config.toml
input = "log_mel"
spec_augment = true
win_length = 512
depths = [18]
kernel_size = 3
stem = "single"
widths = [192]
beta2 = 0.95
max_grad_norm = 1.0
adaptive_grad_clip = 0.02
max_steps = 13600
epochs = 22.3
lr_schedule = "cosine"
warmup_steps = 1360
Rows from block 14 of a small audio frame classifier, named by matrix and row number. Each number is 128 + 24 x the weight over its row's rms, rounded and kept within 0 to 255. All counts start at 0. Numbers have three digits each.
After each channel's rows are labels from the 100 clips, of 14976, where the channel reaches its highest value: "responds to" is what is common among them. Only what is clearly more common there than usual is listed. The data: tunes sung on syllables by a formant synthesiser. In brackets: how many of the 100.
# c30: last pointwise conv (model.blocks.14.c3.0.weight, 192x192x1), inputs 0-63

c30.33:151134144115119101100056103148137109160124121056082072115076053166130161132142116099121071147096127141107166152083094075090109151113100093109101104140118160136113139116126149124125130113118167
responds to: vowel: /u/ (90); white noise (44); pink noise (33); clipping (30)

c30.74:120147108140144141150123141119135130098148143152164172140170157103125120121122073129144161109166104161151115094150148081120121162116123145133126123103137120156118110146112085134092138123179124
responds to: vowel: /e/ (64); deep voice (52); consonant: none (36); thin (high-pass) (30)

c30.2:127162128142125145132129147113113132116114155119115121139122117106110113126089179136155137129133135130134114124138154158129145123145138143145160136105096132166133104141118115165146138144147142
responds to: vowel: /æ/ (52); consonant: none (50); vowel: /e/ (46); clipping (40)

c30.64:170135086145157145118161128130081136145118102153124145115128144122084099151119131137102107098137106143101107109138124126132142085156118118102131131153136116144140121116083127119150112136149138
responds to: vowel: /ɑ/ (95); reverberation (90); consonant: /t/ (38)

c30.178:119144127138136141182068186114113163164194136120102117163111133091102106134146150122115144141115138148204167123118113124112097132110122159124142119127135120199132165124149118134170137146129166
responds to: vowel: /o/ (92); clipping (36)

c30.29:137155141146134146127140137120128137120104126130094109119112102078119147144117168150150095123103128124097110113120163153131158142141127132129164141146099108152105113124141137195166122117141110
responds to: vowel: /æ/ (52); vowel: /e/ (46); consonant: none (43); clipping (38)

c30.54:107118113119125144142133130149131123133157120137111123098119117147161088137128112161135123126113124142149112107118154123136103133152118118113146124142169131129102128117150100104130074129128107
responds to: vowel: /ɑ/ (68); consonant: /ʃ/ (36)

c30.172:116133120107126096113123129147166092109082130124114091102144125146101166109122096103117157107143154160082169121116145126105103132132110141106113132098104130133124132074176128112145128114137154
responds to: vowel: /o/ (81); consonant: none (30); clipping (26)

c30.59:104142108131147123130136163135107103132152115164118132109124128144148119116137087095126121126134127086141119128151132104098107178110128127093109080138125069151124147134104093154083160103147127
responds to: vowel: /u/ (57); clipping (49); consonant: /b/ (37)

c30.4:131146121139114152143118115124116125147133139125127105138115131100091125125128166136144114156121133129130138139113125133136155115142146147127144125106111136154145136153095142167151130166148170
responds to: vowel: /æ/ (51); consonant: none (50); vowel: /e/ (47); clipping (38)

c30.73:123124119148156129111105121145128096155137107134106090083087100104057130144139100113100113137103121130101129112110117086071130120124131098092119149118152144129147098106100115157133146143137117
responds to: reverberation (89); vowel: /o/ (71); consonant: /ʃ/ (67)

c30.55:145168160146165125147115078150130190077114139086120110142108112073105119191082139129164116111104098103116105119121138163154159104156140099120181158113127113122166162138131125183133166084169116
responds to: vowel: /e/ (83); thin (high-pass) (34)

c30.35:136125103164181140077149151158133118129075120143111109112111124126095173136147099112137144131128109138068156130136152138098152098153120119105111167116157136135110134121119150113119113139156122
responds to: vowel: /u/ (91)

c30.13:162158123162142124146111159159149104114106124131120101132134123161126177119146146085087151161112154163140172168126133150126102122148147127064143147137124143135121133110143165130141121140147146
responds to: vowel: /o/ (99); reverberation (80); consonant: /l/ (42)

c30.99:128139138142156143115128143129144138132097143140126139154142135125120141150094120132146137111133132146118152107146138129135145118148108141139125147139108138119088130098116149110135100122162144
responds to: vowel: /o/ (77); clipping (40); consonant: none (31)

c30.42:109174114152126170161106144112101101145150144129161127084149127121103126172127118148154124144145096140168114129139147157133116149129153130157174173112141144123128105166117136135101141155168140
responds to: vowel: /e/ (54); consonant: none (46); vowel: /æ/ (45); clipping (40)

c30.38:073097110107102141142150159117145126120150132180141174132147111175120122129129133137127144110148159136136134107143124109135119158136094137124082148121133160163130110133118114142117101176126183
responds to: vowel: /o/ (41)

c30.3:151170190113142134144111133168179212117145137119115124189125138139162094087140176130104138106117134142136120093133140130174189143122088144100176136105147131137077144095118132114155095118159107
responds to: vowel: /æ/ (52); deep voice (51); thin (high-pass) (29)

c30.58:156156136114150162177107126143133143101135123116125152128135122114124144146134137133135125132129109165135081125147128121133120122113150108128170164117132119115100133114136145130091125061165106
responds to: vowel: /e/ (75); consonant: none (34)

c30.49:155129100138115135132117134122109148150142163120125145168153179133128140095131136117137152128154156136119149144133099094162141146091122172139090115129098111145148149108131113135138141110103111
responds to: vowel: /u/ (99)

c30.31:146140079125136147160162123129097114164170119147122141107131165103125097117126133134128127112141121164116125108116143105137107143144118148143145124145149134115104109134091149132124097147130133
responds to: vowel: /ɑ/ (100); child-like voice (51); consonant: /ʃ/ (29)

c30.65:103153148144084144156109146107101140110152136116121121108103131097133093118102177138128094133141132079147100146110135191147121156165131120132146160160137136134132158118151092128122105140164101
responds to: vowel: /æ/ (56); consonant: none (51); clipping (44); vowel: /e/ (41)

c30.145:128150119157132159144127120085108150096130141136145162131151138089098107130076144172165129089131099113131100078130132079139147158117110151153174113102099106134141140115113110168103126136166121
responds to: vowel: /æ/ (60); consonant: none (39); vowel: /e/ (38); thin (high-pass) (29)

c30.53:158114113168174105103161110075036068136131132140122132099135141166175074184079084101119107118117123089113069143109137152093093160133112133119085135145123097140124150130169088112133134091140103
responds to: clipping (75); vowel: /ɑ/ (36); consonant: /m/ (29)

c30.135:087106163130126138123131135122127092115112118094119141083119111048122123126141166139102112106136117118128102123133130150139133107142159126146131101115168131130150143108152127127123153119118100
responds to: reverberation (75); vowel: /o/ (56); child-like voice (52); consonant: /l/ (46)

c30.63:083132123153143075111032111150136103142133137038078105123108077073101145131130105071142124138105086135115173150093092124081109150117162111140103112127134136135137150132145139155102125127099134
responds to: clipping (78); vowel: /o/ (59)

c30.159:106142085122107167143156099133087101182136131131115123099128129105118114175123130146147104111131116138108140137125143137115108101186102112130137096145119106123127136127108101104129106138138136
responds to: vowel: /ɑ/ (71)